From a checkpoint of a small self-supervised image encoder.
Training: muon at rate 0.011, 25200 steps, batches of 128.
Rows from block 4 of a small self-supervised image encoder, named by matrix and row number. Rows with one number belong to one neuron. Each number is 128 + 32 x the weight over its row's rms, rounded and kept within 0 to 255. All counts start at 0. Numbers have three digits each. After the name is the row's rms in percent of the matrix's.
After each neuron's rows are labels from the 100 images, of 14976, where the neuron reaches its highest value: "colour at peak" is the nearest of a few named colours to the mean colour under the peak. Only what is clearly more common there than usual is listed. The data: scattered letters and digits in many colours. In brackets: how many of the 100.
# fc1: MLP up (model.blocks.4.mlp.fc1.weight, 768x192), inputs 0-95
# fc2: MLP down (model.blocks.4.mlp.fc2.weight, 192x768, transposed), outputs 0-95

fc1.69 132:143126179114069172177157165134110117149175150090090065117124127188125132142165083147093108166105089087162131104118166135051140101122109126179175120141110145178158075192181125132148116151091092077078126111157143108146123172106165127129091082163139109119136126153071170053159106111095125173
fc2.69 111:099080130091145129159100134128076175071117150142156156054136109160123100155127178152175125145151151136046126160138143155161124151124119191111102161097169128104126163076052123201134123181164124160173190157101071064123101066093100141110144171134054171164118117099131126083061198159133119116
colour at peak: black (71)

fc1.24 102:144105121076058117146155139050104116142172110068141102105066173155170209175101177109082129135145088134124113170126104092199134129174162146132102123120120118171141106089137117141130163166137101113107119127120162118143119083149110126091047111074150083101139061127110152129101066170163122119
fc2.24 110:144075142056164102190148130224159109093115122120111115137100125140105123151096102169129151105117158079134150150131142163144132134173095105095177156136115141129142129116096170137135187135089141146110128163080139117133158117171053079154047105151140164108114130123102181138144061141107113148
colour at peak: pink (54)

fc1.734 071:078108122174133100129148056114120119122121205162152121130192166104145121161151120157108185115096170113163124131127094175100087079074105136110141138076212086138121120136085172158120160136156094148144119122075108103152171133100122137137110128163144173123104154164167184057081121113108153064
fc2.734 070:186132106117109160146089194172138091142158097166086160120091125122181106148095095113121129127099102080137095135159126117094150122125093100111157153103113120158048145086141101105175102131102101096124200139144110151126146135227117127052110110143156118082183106099090093080148122141126108104
colour at peak: brown (54)

fc1.97 074:088124080112088100198040204096133141137146187142145123099158085146133107136116111147127142140159134168082168118087127116131175100149070085136121103110099167146073137161125080164116117078128131146137188063127092130167085096079099096130176083093106129108140129169105215042121131169133144144
fc2.97 078:038118145135123119081107149165162068105075144168155163131131095092118134108097098143107121156100102084179119197060162171072115177085132195150096193149103105107114093077099141134136172141129150142107101119147143069095186092141127118097103143162149143105166173146139130179197144109069154142
colour at peak: white (76)

fc1.539 084:112152127112089081098078133093137049124084159180164192115116178137138095147130125161164128136031117185156099179155134150074135170199170085122124161177126088163079087122142131116135084089181177126106108151111129114194097137155190179111204084137195159123093130138096150099145155146123147100
fc2.539 085:015122116101146097088138074139140123112144082150172108151126117198171173080135127178109110123159095081058132087114117125083085182105146087137156121169115066134156178119115142135150135139135140140172120149166075092086164106134126144164086127102117131086107154090140094180108095123120122127
colour at peak: white (53)

fc1.712 072:202219091125122081143105145125152146131143136094093108166058168123117179137105195156157120112110093129136205124057173136129143150147156169133158111093131115096139107127138112084112128104125107082170086185146122098123128116161093169152149100135155155169076109202145144153133116116098124115
fc2.712 089:085125129162148167133139068160159090137114173150165153148168101100212075141139104164080149162153178176137166130085143180104119114157114153104132145096146115152113165077092051127149119134119116114114112134149147117193121153156131147103109105154127128129191115106090096116121122131202127124
colour at peak: green (87)

fc1.625 108:128168135070109083146106115110143151129119095116134125149123139090184113098142118180063141129128168046182142149131173134140128089133069168123130149113102123122100145113121184099164124152098102118145127150117172139191151137131120084177089119196158183182104151106128145155151140098108149139
fc2.625 097:137112168093049161165105104105133054110114140073099121122100179141068164168136134155186130143118108141074136136149112144192170184176105101120066119126145164148146108168143145176144134140117167143127087126127150170124124134126159119184161146116111084117146129139118074067107161136086068146
colour at peak: green (30)

fc1.587 189:124123164094128095149131202161101065130113129153120157138182121167134171080124114142133138168118094141107196131143142138125152118088158182149125091065125168124065094120167122109132109127080127131151163113087153129115083152145088172161136081154092139108102169197151126139132086119126091124
fc2.587 206:128084157076159121114109170093113123157034080153140136167093161145195108090113143111148156117175149120172137117084130134140074097125114050111167162126172102071135130119057117178114149125094141123114155132172151092118160176057140133075108160115136122170138107148123155129112139079118214163
colour at peak: cyan (43); grey (34)

fc1.295 074:168136128115132108076110146128154197142088108157114155121114109131120128141108128130126160067117088158149134117127128114114156151167114105134140172136105190123132106068112139162208089126183107059138136144138106141203179104091099136105114116141128124125092127136107113157042106080155138105
fc2.295 075:130163184121148138134149063121181103161140138148161124153130134161127106129169134113146115178129149087112114165109143226144127065064106118143117141117112082087098112142127103127064217180130168161115117140111083102101124099151118194149108122113132123133160127113159152156124208111103113081
colour at peak: black (71)

fc1.70 056:114123111149134112131138145164135074143137186189071132134118112111130163104106159147123128124149115141157157063177169152103137144151147102136062078145089116039146122137149132080156096111149071106135122112155148085131168141133143118153149173133134070146157100132086110117116131083171163163
fc2.70 053:151077157094137138153152137119132160120134101150157091084173178137107135205122106093140126098141104165117123142115124112145134158114086182138077107119177131182107121121096127143192180141120145110143157097158198164180168137107102115141083111149105172187140122077093118089118185124111138137
colour at peak: black (63)

fc1.460 031:105158091131092135190104119125161123127155065104162062116156069150115158110095138078122114163099171132133130135153157116105101107156080160064116170125183160138161096147099122140112144076164113160151132165101128087124046148096132065144187059164133084131140154074164145147125160139154128137
fc2.460 031:136133192095138128102113093125156134128149130147136143108137166140143114183137133128159136120140080148176163173098093086067149147104103150115117092166101112181102193082125135159138139119136153127156149121142102115126179158186080156159157193081121163169141100161084162163179172163095124107
colour at peak: black (74)

fc1.735 011:065141100074157147120126166119146154083166167074163207164191126099122136164090122137123139207064150145204192135088131143108138090098103155125120133128144096140084094186078125122112194141077162079097087176166168110113139105194118143114139143125150174093130130086150159091101170149136123107
fc2.735 016:180136150160106117157110092097128083140138129124096100144121099113137178078192174172174138155128158105132108132093116113174126135082158172077147149084104093149133177075084104138154099179134181131168171129144086100201076122122115107115159122118099082090085096164081178141148113092177137140
colour at peak: pink (45)

fc1.504 059:145102117144147099155136186110121123085115149124138148097107084062090080141146138109147102118089131098146118127175155107097152173092146175060146152168176104107113121110174143125096118170132093104186102185186132133092101083136139125070153079168096192125142117091108146194149122138087120146
fc2.504 051:161112143147124159051106167152087081110116155120147131102097156029143152165116157081084121080157161138131145139102098093107078129126149127140151153126105123133063144129140103065131117094134120184098118146098086089127204169080125126116155129097129138166087125127108143181116135140102170170
colour at peak: grey (45)

fc1.221 131:132178133181180111155176156118104160184104179118173119167187167115104177120104107123177154130107140093150124113097138163059114136156186110102157114064107136085174164137096084114095096096100126067144101153121133158145180120154159125107154131141126189141078099138131125099107125151143145197
fc2.221 133:134114096118162143156151094111183095150102097133152188114153167106151080110146135109066119111167115090129110059112108102158176127146116164135154150153151093170155108056150121132119097162175125131110187158139158094127077157100134124107196149113117073150145150160125078150109127115103103142
colour at peak: brown (45)

fc1.585 162:093193142148136131135090120185077130130180096107145136113162137092093081109142124096154124134145183196110103100112132115156083133105131173200096138093134144145122094131105124174088083164108200138120063130077161107154166118107135093071127138163087168178116060071118177127161061086139096126
fc2.585 150:195148074131147102124125150106120124184150069156113085110083173103124125116117125140135172097125105139171123118107134173141222154107116140124166116127128119170135121082110113102156132074062051136090093166150112154114166118098137132135156116122129126098163140129090105113082219137111150092
colour at peak: grey (64)

fc1.340 035:176086172190074134103072154128091139141103158138155172072108137091163075130145080127156123151111074193128130120140116148126169130206156188159138133122076105106063106160114104103231110145183133143154143144040085124074107098131158165134145118127151121139179151110125113120069073125113133138
fc2.340 038:062139137146112131107118076119114089171160076105080145151100054214137135120089159197130147096096122139085083098111147161092151155122103092127117160164115097136179203124060161105100142124176169067148080119184121104146103151129082150118126130102101203104097125109153071172142121150164173175
colour at peak: white (60)

fc1.254 216:190199086139071145153159098124139135109090166175148100163187123128091188143131149180106117137098149148156189155081144169124171090151115137104132138125120133112100114076144137087119132142147114176124098133137170136138152141125104170199183134128160129155135158120161167142153174084078103110
fc2.254 191:118153105108118142070107107131082132158152157104190102166095117090179158100123090170071104092100060185160145098042123151124133146146156083111118186116151090144156109150017080146136077108117089110113122091153187117131190066097135144098151132135131141118098047103118112124164143110142173138
colour at peak: green (64)

fc1.485 045:149111105159164137123108112103154097145154139143133131133111139138100110178116152154138153111144086118139167093165086138106126118071162100211121145177140159103145061143141086132160073128109159118157151132182149135103046135157071106105112092150172153145156091151114073126140114130153078115
fc2.485 046:114129128098059130125171125166123222127086108152166113125099151066181140120169171097158159082096116166125106129118133144131197109116070088144129114034155093129143108104112123115156115110097143088084114150122149146151151060176143143204120166115175071105093156098137183116114134146126143120
colour at peak: grey (52)

fc1.34 145:128207105107127093207141163155064180147127133106093179143129103130123144111162081098119115125172123193131119159097151068094121107140108170083172150077122138108110126123168076084122114138107135150131130158142092115135088138135149099113111101199190122056100208082157112139173149104133123136
fc2.34 151:129119153125148139125123074125158148164158111165145129110119155092195164104137084145164143100109192077131108110127142171146143176098179142178145094126138131169105104081083124112131124072173134101123110134106188141142113147135139121159142131110172200108123099122090052137086099163107068078
colour at peak: grey (45)

fc1.661 083:096154125108103121129137098092147118123144089056133139097137124111162143094089201153147130135128132147119164150102082137144200114140046132125142180153152113072103105109163164165162148073172086108143128092164064095106197148104129166198153119159147119159154164162118097110089047132138122061
fc2.661 090:177119119102121148175068139123080138164127155142099079138130127130118121178183146161146090124063100106097115142115146124126111145076195132178118066108116144160136199155103106129086102147112158129144087174090153137163090094138178180143138220119164140173153137103161180092145182098119139081
colour at peak: black (80)

fc1.536 158:146078105106180144066115126128106156088109148116125185137113132108180090091108080047140173065112196128070128139116119134130131131148127161169130128135154139088146157111154175107127186119114150110073125131151069171080125128131134141024119126173108176115144155125122126113140085145093149121
fc2.536 166:092104131105102140167143130154096011142164110107145103133129142149103129160147099170087104122142103172205139089054101106136109136133142158075105165137162135139155158147103075144152161082097103121153163141114135086179214131092151136105122139100112105140109122126090164067129197192154151141
colour at peak: pink (67)

fc1.588 034:129142084219093074137133126140121128152075049137099145105173095126127209143091134096120129128173093145081117182171159095148132142143132142073138072112100150101128080125147134133139102120109140101117036116117135122135135098119127129111106185128144147136111099116117169149131156148134090149
fc2.588 034:114141179099110165098128145097159157145121103113140121105076119186102095135128129149126172116118152129169136096033146119082085173124112152163094129174153137144101165093100157181075113150121117136054223072147127143126144122090145171131128153149126099171167129114178199123155122144116169100
colour at peak: brown (43)

fc1.572 159:128152140145147150124113126140134154163158120084141102111175119126081134138114154163136105142128116120109187153145129085130100134139097169100198050133211098149155140165132087068145118147159097170105192141128172123138152129118103175103120083134108124178091085125094078111187151118117129121
fc2.572 127:090177080130123145155133118123128099164155119154165158086111157168182160078120080184057113072163185075101191154141128053175120103144138084103101194152137083128112160138146111137145111186093148120165107217146161089105117102129116185096145127108103120113073113146121122103122112140131125043
colour at peak: pink (43)

fc1.22 113:098131123120120113073096116133162106112106121108094100104063098127109112124187117097118147122073111178146047167124114109154165129093193163115152145131125154158104088104187158136076133200096117155124130151145076142117086129133126167084178173133133093123124072118172107220093075089108152108
fc2.22 117:157106097106160079123094142160139160106110132121150115109162127110086138148153139179129139090151112115103130156091141054148110058096090078111143140108141148120159087150110077129139119079162108061135103145099104115141201190119099122117113107079176158169075137115115140137132147163140170099
colour at peak: brown (55); grey (32)

fc1.553 018:188137124181105140145162096142103131171120144110191125109171127162109126147092135090089199157088170159119136130095152098137110127112195140175102088106104178095088108170154196148115128155189081171083121093147157154110116135083148141150131076117108131184168121188086163054125134109123106150
fc2.553 021:114159119074162163119124101110121132094146192168114087152113097098112210096177123079102165145148132158124095150129176127175155149114071124108109133093125109126144126123121096111155125089098166112130143101119087146153187121175096152100131151132100160113150182074139152112183091157161134068
colour at peak: black (64)

fc1.559 094:108123098197166087142160127177144181101134136168093182130102151073123122154102095102178160086137179077126111110142118121156135091099091133255159160096109093111108126133169137171133141158133159105136162126137102126121159113115128084105128177156131134159031152162120147059095117137159062140
fc2.559 093:109144157131108124104158127101157115107118117112148093166156112083184119081182149100095145112060142153148100078142159143055156164149094147103105142143075158124096031079150102116131099127089113169157098095142134190160092078165116147108099110160082105123213155126146098122167144135147097173
colour at peak: grey (53)

fc1.700 070:110141133100164125143069078153112097154108156124223131116038178135141072146166167122090139120106138151110125164137097156145155103134138131115100124112159111122108144169122117158077052124131152112180181084126144164134102131125114150104139104137176125198077183145182117139211189115140076137
fc2.700 071:075158127110106117156037171098173157098132157151107109176159071108142105136104096169131099167144088152114133160138078137111157142159064132184170137152095161150119122138143116191137117116149160146132085093169155124142147164122168143100122112107103156151118105184088072144145127191112107111
colour at peak: white (66)